config.toml
train_examples = 195000
image_size = 40
crop_scale_min = 1
color_jitter = 0.2
norm = "batchnorm"
activation = "relu6"
padding_mode = "replicate"
depths = [3, 3, 3]
stem = "deep"
avg_pool_shortcut = true
init = "orthogonal"
optimizer = "adamw"
eps = 1e-06
batch_size = 128
Rows from block 4 of a small multi-label image tagger, named by matrix and row number. Rows with one number belong to one channel. Each number is 50 + 12 x the weight over its row's rms, rounded and kept within 0 to 99. All counts start at 0. After the name is the row's rms in percent of the matrix's.
Before each channel's rows are labels from the 100 images, of 14976, where the channel reaches its highest value: "top examples" is what is common among them; "lies over" is the class under the peak. Only what is clearly more common there than usual is listed. The data: coloured fractals of 300 iterated function systems on busy backdrops. In brackets: how many of the 100, against the usual share in percent.
# convs0: first 3x3 conv (model.blocks.4.convs.0.weight, 144x144x3x3, each kernel summed), inputs 0-143
# convs1: second 3x3 conv (model.blocks.4.convs.1.weight, 144x144x3x3, transposed, each kernel summed), outputs 0-143

top examples: yellow (44 vs 8.2)
lies over: fractal (57 vs 13.4)
convs0.85 093:58 45 50 54 44 57 55 39 66 48 44 40 44 57 60 46 62 38 45 47 59 55 49 53 56 60 63 61 45 41 36 56 25 45 42 25 39 42 26 52 54 55 46 46 63 26 81 56 65 64 51 53 48 48 67 25 55 52 43 20 43 46 71 37 46 55 45 36 51 46 41 57 47 50 44 42 26 34 54 44 62 45 50 42 59 51 72 57 45 59 22 56 50 43 40 53 51 68 48 30 30 36 46 55 83 40 39 59 62 60 33 37 39 54 30 53 53 45 39 36 53 22 57 77 51 58 53 73 26 33 52 53 49 57 60 65 44 60 44 54 52 69 51 58
convs1.85 079:49 30 49 78 52 50 54 60 57 52 43 29 38 46 67 82 69 66 52 47 55 48 50 31 55 59 42 64 38 63 35 54 33 34 56 40 54 38 53 79 47 53 30 47 81 57 45 49 59 73 37 49 55 40 63 65 63 30 48 41 51 57 57 49 37 63 64 32 38 23 46 33 60 32 42 51 42 56 65 51 47 48 64 39 48 49 71 29 46 45 52 68 50 40 50 53 54 37 74 43 53 43 36 47 51 54 51 33 49 63 51 42 66 39 53 45 48 52 43 39 41 40 65 68 59 54 64 58 42 72 49 53 59 59 36 66 39 72 62 38 56 44 46 29

top examples: orange (46 vs 8.4); yellow (27 vs 8.2)
lies over: fractal (91 vs 13.4)
convs0.100 099:43 46 51 51 48 58 46 50 43 48 50 56 45 47 44 59 46 41 20 75 17 33 28 32 22 42 59 50 59 28 50 47 51 74 52 48 58 42 58 43 49 61 60 49 49 44 59 56 38 48 72 52 40 50 33 46 42 59 76 48 59 41 57 53 54 61 61 36 37 54 57 65 58 34 83 50 65 75 55 52 68 32 51 49 48 61 53 29 49 29 53 43 34 56 38 43 61 52 55 56 47 45 57 45 59 62 59 43 42 29 57 60 41 47 63 23 49 54 72 44 43 56 40 45 59 47 53 46 39 57 63 50 76 34 49 50 51 41 52 23 64 28 71 53
convs1.100 100:43 30 52 46 24 46 46 48 38 59 60 54 40 45 59 46 45 54 29 59 32 51 44 43 26 51 47 54 52 60 56 50 62 53 54 34 49 31 43 35 50 43 46 69 55 55 52 85 53 49 43 45 52 38 40 41 35 67 41 44 63 61 54 27 45 44 59 42 26 52 41 55 32 47 35 43 23 40 51 59 42 59 54 35 35 33 51 48 57 50 43 35 47 23 36 51 53 52 55 57 46 44 45 55 51 53 54 53 48 49 59 42 39 38 25 50 47 16 62 43 41 43 39 65 25 53 53 69 45 60 39 25 40 84 30 47 43 25 41 43 42 50 30 43

top examples: grey (97 vs 8.5)
lies over: fractal (94 vs 13.4)
convs0.91 112:59 52 53 30 55 49 45 48 63 54 44 54 32 44 62 24 40 42 47 48 39 51 40 32 46 46 53 43 63 40 45 55 44 54 42 44 50 55 29 26 60 31 53 62 48 30 69 56 53 57 46 59 44 44 43 43 38 46 21 46 47 48 69 48 56 49 42 57 40 34 26 41 36 32 47 21 29 57 47 29 53 48 37 36 36 66 49 55 49 49 43 56 46 22 47 51 62 68 38 50 51 14 55 39 54 36 46 43 52 36 49 24 36 62 29 52 54 42 71 40 57 30 38 50 56 52 56 55 35 28 53 41 31 68 52 49 40 60 43 35 30 60 35 38
convs1.91 099:43 60 47 36 67 66 47 54 54 47 62 63 51 65 58 32 59 64 48 66 47 70 67 38 53 47 63 34 52 50 63 66 47 56 53 74 53 70 56 37 51 53 41 52 53 37 53 65 30 71 48 73 54 58 61 50 46 62 50 62 63 40 84 52 71 62 52 64 44 54 54 55 56 42 58 52 48 59 51 62 37 63 60 56 56 67 49 62 48 50 65 54 55 71 71 18 53 50 59 65 52 55 38 69 53 68 56 38 58 52 50 62 65 54 53 46 45 66 64 70 60 69 67 49 54 64 62 48 46 61 82 67 57 61 38 45 79 65 54 55 45 69 59 54

top examples: yellow (50 vs 8.2); orange (33 vs 8.4)
lies over: fractal (57 vs 13.4)
convs0.61 072:50 48 66 30 48 48 17 44 67 57 34 60 59 54 52 55 50 46 25 70 39 48 45 51 45 73 48 47 34 58 41 38 51 90 46 41 48 40 38 70 67 55 66 41 35 63 59 66 32 58 63 40 38 50 45 26 64 55 56 44 62 52 57 55 38 41 45 54 58 52 54 64 42 40 58 68 37 45 33 41 55 46 57 57 40 46 44 46 52 46 32 48 43 48 42 39 26 42 36 39 42 68 67 35 61 66 47 41 40 35 50 24 32 49 54 62 53 38 82 54 45 41 55 69 40 39 66 52 64 42 28 33 57 39 39 44 43 50 38 46 55 55 51 50
convs1.61 095:54 44 55 22 40 49 46 59 42 75 33 70 32 38 51 55 66 59 77 35 43 43 49 37 30 49 44 54 65 48 37 49 64 42 54 44 58 47 43 48 63 34 48 56 57 65 55 62 53 67 38 39 25 56 40 34 51 26 56 45 36 57 54 59 65 43 49 44 51 26 48 32 30 43 56 43 29 63 59 50 49 51 34 48 54 44 47 70 53 27 52 37 35 40 62 51 39 47 54 53 77 56 20 60 51 53 29 24 58 32 61 53 57 40 46 38 48 28 51 48 35 64 56 52 30 22 58 45 58 50 44 48 52 59 41 46 37 43 62 47 56 61 34 50

top examples: orange (70 vs 8.4)
lies over: fractal (35 vs 13.4)
convs0.49 078:65 60 58 62 42 71 58 51 55 31 60 49 19 57 51 62 50 34 50 36 52 55 38 11 50 55 61 51 38 36 52 49 66 21 40 47 56 59 55 47 50 48 42 71 48 47 65 25 62 45 47 51 50 50 47 56 39 57 77 67 27 50 51 48 59 75 73 49 45 41 45 40 49 34 50 46 59 58 61 59 59 39 41 54 40 58 56 51 45 49 67 49 33 57 51 50 59 58 59 65 45 55 24 51 66 46 17 43 56 62 59 77 66 57 49 57 56 63 41 55 60 36 66 43 57 48 39 52 47 50 64 60 70 53 52 75 40 57 66 31 56 61 56 57
convs1.49 079:56 46 38 51 50 48 67 26 21 65 45 58 43 49 55 45 49 42 37 72 46 28 42 52 38 61 48 54 42 69 48 52 61 42 42 27 53 65 47 61 26 48 65 50 57 55 58 63 55 45 54 37 62 49 30 46 64 45 49 18 41 63 45 48 32 52 43 43 37 63 44 47 42 47 53 50 55 55 60 64 41 40 43 49 59 34 50 57 22 40 55 38 68 34 46 71 25 45 45 60 45 54 49 54 25 60 49 60 41 55 59 64 60 48 32 39 47 33 48 32 40 55 20 65 46 63 29 40 53 47 26 52 53 56 56 42 18 42 68 47 49 32 52 37

top examples: yellow (47 vs 8.2)
lies over: fractal (52 vs 13.4)
convs0.102 079:46 66 52 48 42 71 62 67 72 42 77 48 21 48 52 59 42 65 41 34 46 49 39 38 48 40 37 60 46 66 68 48 51 33 65 41 56 50 40 35 47 57 43 32 45 51 47 42 64 27 52 42 57 41 28 33 71 63 50 52 34 60 50 61 50 46 32 47 47 46 49 41 49 47 30 45 54 59 39 62 42 56 46 42 30 62 50 59 65 49 36 61 43 63 40 53 91 46 41 44 73 33 42 43 72 66 25 61 48 54 60 38 43 69 42 58 59 56 56 59 29 46 51 49 61 52 53 34 64 52 44 41 58 43 30 38 44 31 35 40 51 49 48 70
convs1.102 096:46 48 74 52 51 55 50 41 65 23 57 34 44 55 55 60 54 50 62 36 59 47 52 49 44 34 49 71 54 40 73 62 68 35 30 33 72 52 38 46 50 34 53 45 71 48 65 44 60 66 45 55 62 55 52 46 59 50 46 60 39 59 53 54 75 62 34 40 50 54 53 32 39 70 47 57 48 69 61 67 30 27 35 49 52 51 45 65 43 64 63 50 29 45 46 57 37 41 49 62 38 28 53 45 47 52 52 49 45 56 56 69 72 71 34 50 26 40 39 35 37 39 55 63 44 64 41 32 44 53 55 53 51 34 65 31 34 32 71 68 62 62 40 60

top examples: grey (100 vs 8.5)
lies over: fractal (85 vs 13.4)
convs0.110 122:39 55 57 46 62 51 42 37 75 27 42 49 36 45 43 45 54 47 58 44 60 58 47 50 58 36 33 59 57 46 45 62 48 56 46 38 43 52 41 37 29 65 49 48 41 40 38 32 40 51 61 62 37 54 42 55 51 44 40 38 32 53 44 55 61 16 55 54 51 45 29 47 27 28 55 38 41 66 29 22 43 35 24 25 52 38 60 62 56 60 51 55 30 29 58 44 39 53 53 60 59 27 30 50 71 55 60 28 57 40 36 30 49 65 36 55 35 34 64 40 38 38 52 36 44 30 47 36 42 33 58 43 48 52 50 55 41 59 50 45 31 59 48 37
convs1.110 099:36 44 50 49 67 66 22 56 59 41 63 47 50 34 39 48 56 58 71 46 51 73 66 45 50 44 32 52 59 40 58 68 32 51 45 67 50 65 26 35 41 48 57 53 32 54 45 42 33 80 55 63 42 59 55 43 39 52 51 56 52 36 63 35 77 38 42 57 71 56 49 56 66 47 56 54 42 56 47 49 48 53 48 55 46 60 43 79 62 61 64 48 37 74 72 30 43 47 48 49 57 56 38 47 61 51 61 26 73 40 39 64 45 63 61 50 57 69 60 50 47 57 87 37 59 51 67 51 43 55 69 51 48 50 63 54 57 60 60 67 44 67 53 55

top examples: teal (32 vs 8.3); blue (26 vs 8.3)
lies over: fractal (72 vs 13.4)
convs0.134 085:55 59 41 55 55 51 40 51 49 44 55 33 39 58 54 50 48 68 61 18 65 62 40 25 54 48 53 37 77 48 55 67 52 20 65 55 50 33 53 44 70 45 41 41 52 65 63 23 66 52 34 76 69 50 55 60 48 30 44 63 47 45 38 60 63 49 39 51 27 30 44 25 59 58 34 43 43 48 55 59 40 47 55 44 38 51 49 47 68 58 58 46 65 66 57 54 60 53 55 52 65 58 53 54 62 51 37 58 41 61 34 65 50 48 45 51 45 58 19 63 64 61 58 31 61 64 48 36 57 45 74 47 49 47 52 64 57 39 50 43 44 82 35 64
convs1.134 095:67 38 53 68 54 46 72 35 54 57 48 51 54 67 52 66 37 36 34 34 51 25 50 41 70 46 30 59 35 51 52 43 55 37 42 41 60 43 56 54 27 46 49 41 63 33 62 47 56 51 42 37 66 51 30 58 57 37 37 42 53 69 39 44 48 48 51 48 37 42 45 21 34 52 40 47 74 66 44 47 44 40 20 55 28 36 55 49 27 53 61 70 55 36 35 68 44 29 44 51 32 49 46 30 39 46 49 49 38 64 65 55 65 42 41 39 47 45 40 15 44 50 35 69 59 60 26 40 44 47 50 49 47 60 51 42 36 52 66 48 59 50 56 47

top examples: yellow (41 vs 8.2); white (32 vs 8.4)
lies over: fractal (58 vs 13.4)
convs0.1 121:50 35 48 50 44 60 60 48 65 45 47 44 41 51 54 58 66 26 40 53 53 54 46 46 43 54 67 66 53 48 44 50 42 48 18 44 36 60 18 38 47 54 56 56 60 06 70 50 60 46 56 32 54 51 61 30 52 51 42 19 44 58 52 39 61 61 47 61 50 49 46 56 49 43 42 53 39 51 47 53 57 46 52 39 62 48 59 58 34 61 37 64 50 49 48 50 54 69 41 46 11 30 43 57 67 41 46 50 59 62 42 46 53 59 52 49 60 49 40 37 63 09 65 67 54 53 45 78 21 48 57 48 48 59 50 68 40 52 51 50 56 65 58 36
convs1.1 100:59 34 43 83 61 41 62 59 44 46 33 41 34 46 66 85 69 55 62 52 51 48 50 44 61 74 43 65 37 68 28 61 53 53 51 31 61 50 46 72 48 56 46 51 72 70 52 47 64 80 55 60 45 55 64 58 60 34 49 41 46 76 45 41 37 62 59 44 48 31 40 31 67 44 50 58 70 60 60 56 31 40 55 51 58 52 67 46 41 62 58 45 43 47 52 60 30 37 63 40 42 65 53 50 57 56 50 52 45 64 62 47 59 46 54 57 34 65 59 39 45 41 54 71 62 49 52 55 47 72 45 58 42 45 52 68 35 67 67 46 65 48 54 28

top examples: grey (83 vs 8.5)
lies over: fractal (86 vs 13.4)
convs0.109 107:49 58 69 46 58 61 56 54 78 26 51 55 25 46 52 41 41 23 50 42 53 54 41 40 51 47 44 59 61 60 51 50 68 51 35 41 49 59 44 19 38 55 53 58 43 32 52 33 45 45 66 51 39 41 42 36 45 48 41 42 37 50 51 57 67 30 44 50 47 41 30 47 34 12 49 40 46 64 28 21 37 34 30 31 34 52 60 61 42 55 40 59 38 40 49 54 47 66 55 47 46 28 35 45 70 47 57 27 58 40 51 25 47 69 41 57 42 52 69 48 46 31 42 43 54 47 38 50 48 40 59 34 48 51 46 53 34 52 36 44 31 61 50 46
convs1.109 085:34 66 52 54 82 58 31 54 56 47 59 58 51 39 52 43 54 58 62 50 50 70 58 59 57 54 40 38 57 42 59 67 34 58 36 77 56 75 20 24 56 58 53 55 48 59 53 43 37 85 63 64 47 76 64 40 47 58 48 68 55 43 64 42 74 45 49 62 59 51 40 44 56 61 48 54 51 64 44 46 34 55 56 61 49 56 37 71 44 61 64 42 38 85 67 33 31 42 53 58 38 49 46 56 57 43 54 34 64 36 39 57 52 66 46 49 42 64 66 61 49 55 62 43 50 61 56 47 45 63 63 61 54 50 53 41 71 60 52 69 37 64 49 57

top examples: white (70 vs 8.4)
lies over: fractal (69 vs 13.4)
convs0.55 090:50 42 54 70 28 36 53 48 47 57 53 53 59 58 52 62 41 30 14 34 28 27 40 57 46 42 47 43 34 75 67 28 56 37 41 57 40 45 57 76 54 48 46 43 54 86 54 58 42 46 35 24 51 60 44 34 47 49 51 64 66 53 53 51 42 48 63 55 57 63 67 63 54 55 39 56 47 47 40 41 29 47 71 56 60 47 42 47 51 43 34 73 54 57 43 54 58 44 38 25 54 63 56 47 65 33 43 56 50 64 55 40 59 46 52 38 73 58 19 60 56 60 45 64 45 73 41 66 65 51 47 50 48 47 41 55 62 43 41 53 56 45 42 70
convs1.55 085:52 38 52 47 36 43 46 41 52 57 44 61 38 55 58 60 40 24 49 34 58 44 45 66 48 52 48 53 58 47 32 19 49 31 47 38 49 44 52 50 55 65 22 48 60 52 61 53 46 53 51 01 42 59 49 40 45 32 56 37 46 64 71 65 51 19 63 45 44 51 40 36 43 64 53 60 45 51 48 29 25 51 42 56 60 46 48 53 30 44 58 58 47 63 37 37 49 41 58 54 44 50 55 38 49 34 25 28 49 18 46 72 68 60 39 51 33 58 52 45 59 67 29 63 39 49 42 45 58 54 45 54 73 52 37 49 47 62 57 45 58 52 42 44

top examples: white (69 vs 8.4); grey (31 vs 8.5)
lies over: fractal (80 vs 13.4)
convs0.40 093:57 52 66 68 24 40 47 42 48 62 43 44 63 52 56 50 43 21 13 39 16 16 38 63 54 50 46 41 29 73 63 13 42 47 34 59 44 55 63 43 51 50 52 54 55 62 58 63 56 40 44 27 43 42 45 32 41 43 58 56 67 55 31 56 49 43 63 50 51 48 66 51 50 50 47 52 42 52 45 43 37 42 65 51 62 37 35 41 41 50 40 70 53 51 39 57 58 40 42 40 57 51 63 52 55 35 49 65 41 61 36 37 64 44 41 43 70 45 39 65 62 52 45 52 47 75 41 62 59 44 46 48 49 41 44 53 64 55 42 52 45 24 54 67
convs1.40 087:55 56 65 61 48 51 44 60 67 56 52 57 32 67 53 68 71 45 73 30 56 50 43 65 60 62 42 50 53 48 54 41 57 43 63 61 56 61 68 69 59 64 36 54 52 59 28 43 56 50 44 40 51 50 58 49 83 36 53 66 53 63 53 69 65 27 57 47 53 57 48 41 41 74 55 64 51 59 48 36 25 47 43 63 63 44 44 71 43 58 67 44 40 70 57 47 30 34 48 61 48 66 49 52 66 40 45 30 55 32 49 67 62 75 51 55 25 65 51 57 49 69 41 55 55 68 38 30 54 65 57 46 60 27 38 59 62 65 58 47 60 59 41 51

top examples: white (45 vs 8.4)
lies over: fractal (55 vs 13.4)
convs0.69 108:54 51 54 27 52 58 39 39 48 43 68 48 60 51 46 59 40 47 27 65 45 48 63 37 46 30 53 45 21 17 69 36 37 54 56 45 39 44 49 57 44 69 35 47 44 44 49 43 39 53 63 49 61 52 45 51 58 89 65 40 74 48 56 38 30 33 57 40 58 66 60 61 46 38 48 51 38 49 57 33 71 38 29 56 39 56 54 54 44 50 41 18 56 45 53 40 33 46 51 43 33 57 61 44 28 59 65 56 40 40 34 42 27 57 59 58 65 46 55 52 62 56 52 53 57 63 59 35 38 51 27 46 74 42 64 54 57 59 49 61 47 33 60 67
convs1.69 111:41 42 58 48 21 45 38 57 50 37 55 50 33 54 51 50 46 42 45 44 59 53 42 52 30 43 38 38 49 28 46 38 51 39 34 51 55 45 63 35 52 50 15 44 57 44 46 60 78 38 49 24 43 33 38 61 48 59 43 51 49 66 77 37 54 50 54 39 31 44 56 36 36 46 22 38 25 56 36 54 47 47 40 22 52 32 54 46 46 62 49 46 40 31 36 52 50 34 70 58 49 30 44 60 63 65 35 65 26 56 59 54 48 44 34 42 41 28 51 49 32 47 40 62 30 53 59 58 38 63 65 28 46 53 34 46 46 46 44 44 57 44 38 41

top examples: white (77 vs 8.4)
lies over: fractal (72 vs 13.4)
convs0.133 100:44 49 64 57 43 50 63 55 69 51 48 40 44 45 59 55 50 24 35 44 35 49 42 64 45 60 58 43 49 99 55 25 49 58 14 56 50 52 41 09 43 43 66 56 59 56 47 54 44 50 52 30 43 49 53 16 38 30 48 42 46 55 40 60 71 48 52 66 38 32 36 50 49 34 53 43 45 63 50 43 23 45 58 45 52 41 37 41 39 54 43 64 52 61 40 53 50 52 51 50 25 33 50 56 77 38 57 40 45 52 44 45 70 49 56 50 46 49 58 54 55 27 49 39 53 55 39 59 60 53 60 54 37 62 37 64 39 39 46 42 43 55 47 44
convs1.133 078:57 72 37 47 55 52 60 57 56 70 43 71 32 50 57 67 50 36 72 34 22 49 61 64 59 77 45 42 48 47 45 49 40 49 49 67 50 67 48 44 62 39 59 55 50 57 32 63 63 61 57 60 49 57 63 28 69 32 43 62 67 60 56 50 68 34 47 56 34 33 38 45 47 67 61 57 52 41 48 58 26 52 42 39 56 63 43 65 42 51 66 50 48 71 62 30 44 58 47 50 36 43 55 54 67 54 41 35 68 43 27 68 41 74 47 50 44 75 56 68 39 32 58 59 57 60 59 48 41 66 49 60 55 36 39 34 56 62 58 69 51 63 62 56

top examples: white (73 vs 8.4)
lies over: fractal (77 vs 13.4)
convs0.94 076:59 67 66 56 52 54 45 52 65 37 65 29 34 47 54 60 28 60 40 29 53 60 18 28 36 64 41 25 52 73 71 52 52 31 54 51 47 51 49 37 54 60 73 42 52 79 38 36 47 38 45 60 52 50 26 38 60 55 65 65 39 57 48 53 57 54 54 50 27 52 37 39 52 49 40 39 50 55 46 60 31 50 50 45 35 61 52 39 64 54 34 66 47 62 35 44 69 57 49 43 73 56 48 44 72 57 21 52 31 47 46 43 47 58 53 42 66 65 35 58 52 51 51 52 53 67 55 48 67 55 55 50 62 51 49 50 48 35 44 35 49 75 48 74
convs1.94 090:56 56 76 61 42 50 46 41 52 43 56 51 49 63 53 64 61 38 61 37 55 41 51 54 47 49 52 60 45 47 64 32 64 27 42 29 72 48 59 55 48 45 40 32 73 51 65 41 60 67 44 27 63 67 51 38 65 45 45 54 52 67 52 56 57 45 51 48 37 58 40 30 33 73 54 58 61 58 57 52 26 41 30 57 53 48 45 63 41 55 70 54 45 47 49 53 37 16 51 55 31 32 43 55 59 42 44 38 44 50 54 80 72 60 44 51 32 42 31 27 42 56 38 68 45 69 36 24 53 46 47 55 68 43 50 50 37 35 74 56 59 58 45 52

top examples: white (51 vs 8.4); grey (41 vs 8.5); dense (26 vs 7.5)
lies over: fractal (75 vs 13.4)
convs0.117 099:67 43 69 67 45 40 32 42 46 40 46 36 58 57 32 46 34 32 32 30 32 32 37 47 53 41 46 39 36 57 61 26 40 34 52 59 44 34 52 70 69 63 47 67 57 76 57 38 36 53 42 34 37 38 32 46 46 50 40 57 57 50 44 59 43 44 59 55 59 55 60 46 44 54 35 60 39 50 40 40 24 46 65 57 44 51 33 32 56 49 32 65 51 50 27 48 44 62 41 37 60 66 49 44 64 39 35 56 35 52 36 22 60 43 50 50 82 38 28 61 66 55 53 44 37 68 41 56 66 43 48 46 50 54 53 63 61 53 40 47 42 28 50 67
convs1.117 093:53 55 49 58 47 62 35 55 67 34 57 63 44 65 69 54 63 45 64 45 67 63 51 50 59 65 61 51 50 51 48 30 44 34 55 68 58 70 57 56 69 62 26 46 61 49 41 46 61 52 54 31 50 57 64 48 50 58 49 52 48 58 76 63 51 29 59 68 41 55 49 44 69 75 50 68 41 49 48 46 38 55 49 60 70 52 52 58 34 58 66 72 41 81 58 39 57 22 65 56 38 53 48 61 57 54 46 41 39 36 51 76 66 61 56 56 47 76 61 59 68 69 58 65 48 57 54 52 49 75 54 68 73 48 38 44 64 67 60 50 62 59 53 50

top examples: grey (91 vs 8.5)
lies over: fractal (77 vs 13.4)
convs0.124 130:48 51 57 22 62 50 34 43 52 49 46 44 28 43 41 37 43 45 64 45 52 53 53 38 58 40 55 61 62 29 50 52 42 44 64 59 25 55 58 48 57 42 50 58 32 41 70 55 58 48 44 57 44 53 48 66 54 50 36 47 53 57 39 29 47 48 45 65 51 33 44 38 08 45 46 43 10 57 35 34 55 39 33 33 37 53 45 59 53 59 49 52 43 36 52 42 55 57 31 66 60 35 52 35 43 45 42 51 54 45 28 29 40 55 58 42 57 18 61 40 53 49 55 35 50 54 47 51 36 41 52 10 46 60 65 32 60 56 52 38 27 56 39 51
convs1.124 120:39 53 59 37 62 63 36 62 59 51 56 47 59 53 35 55 78 65 54 64 55 68 64 45 49 46 63 52 43 49 64 57 37 58 54 70 53 56 65 57 62 59 47 59 57 40 65 57 29 67 44 59 49 58 59 60 48 58 48 62 58 46 70 37 66 72 53 75 50 62 53 59 57 47 52 50 37 51 53 64 41 68 61 54 58 69 50 62 59 54 68 51 58 67 61 22 50 52 62 65 50 66 46 70 45 58 59 27 61 45 37 60 66 61 59 51 45 61 57 60 56 74 70 59 52 55 64 63 44 65 73 68 60 66 41 49 92 62 62 50 53 63 55 67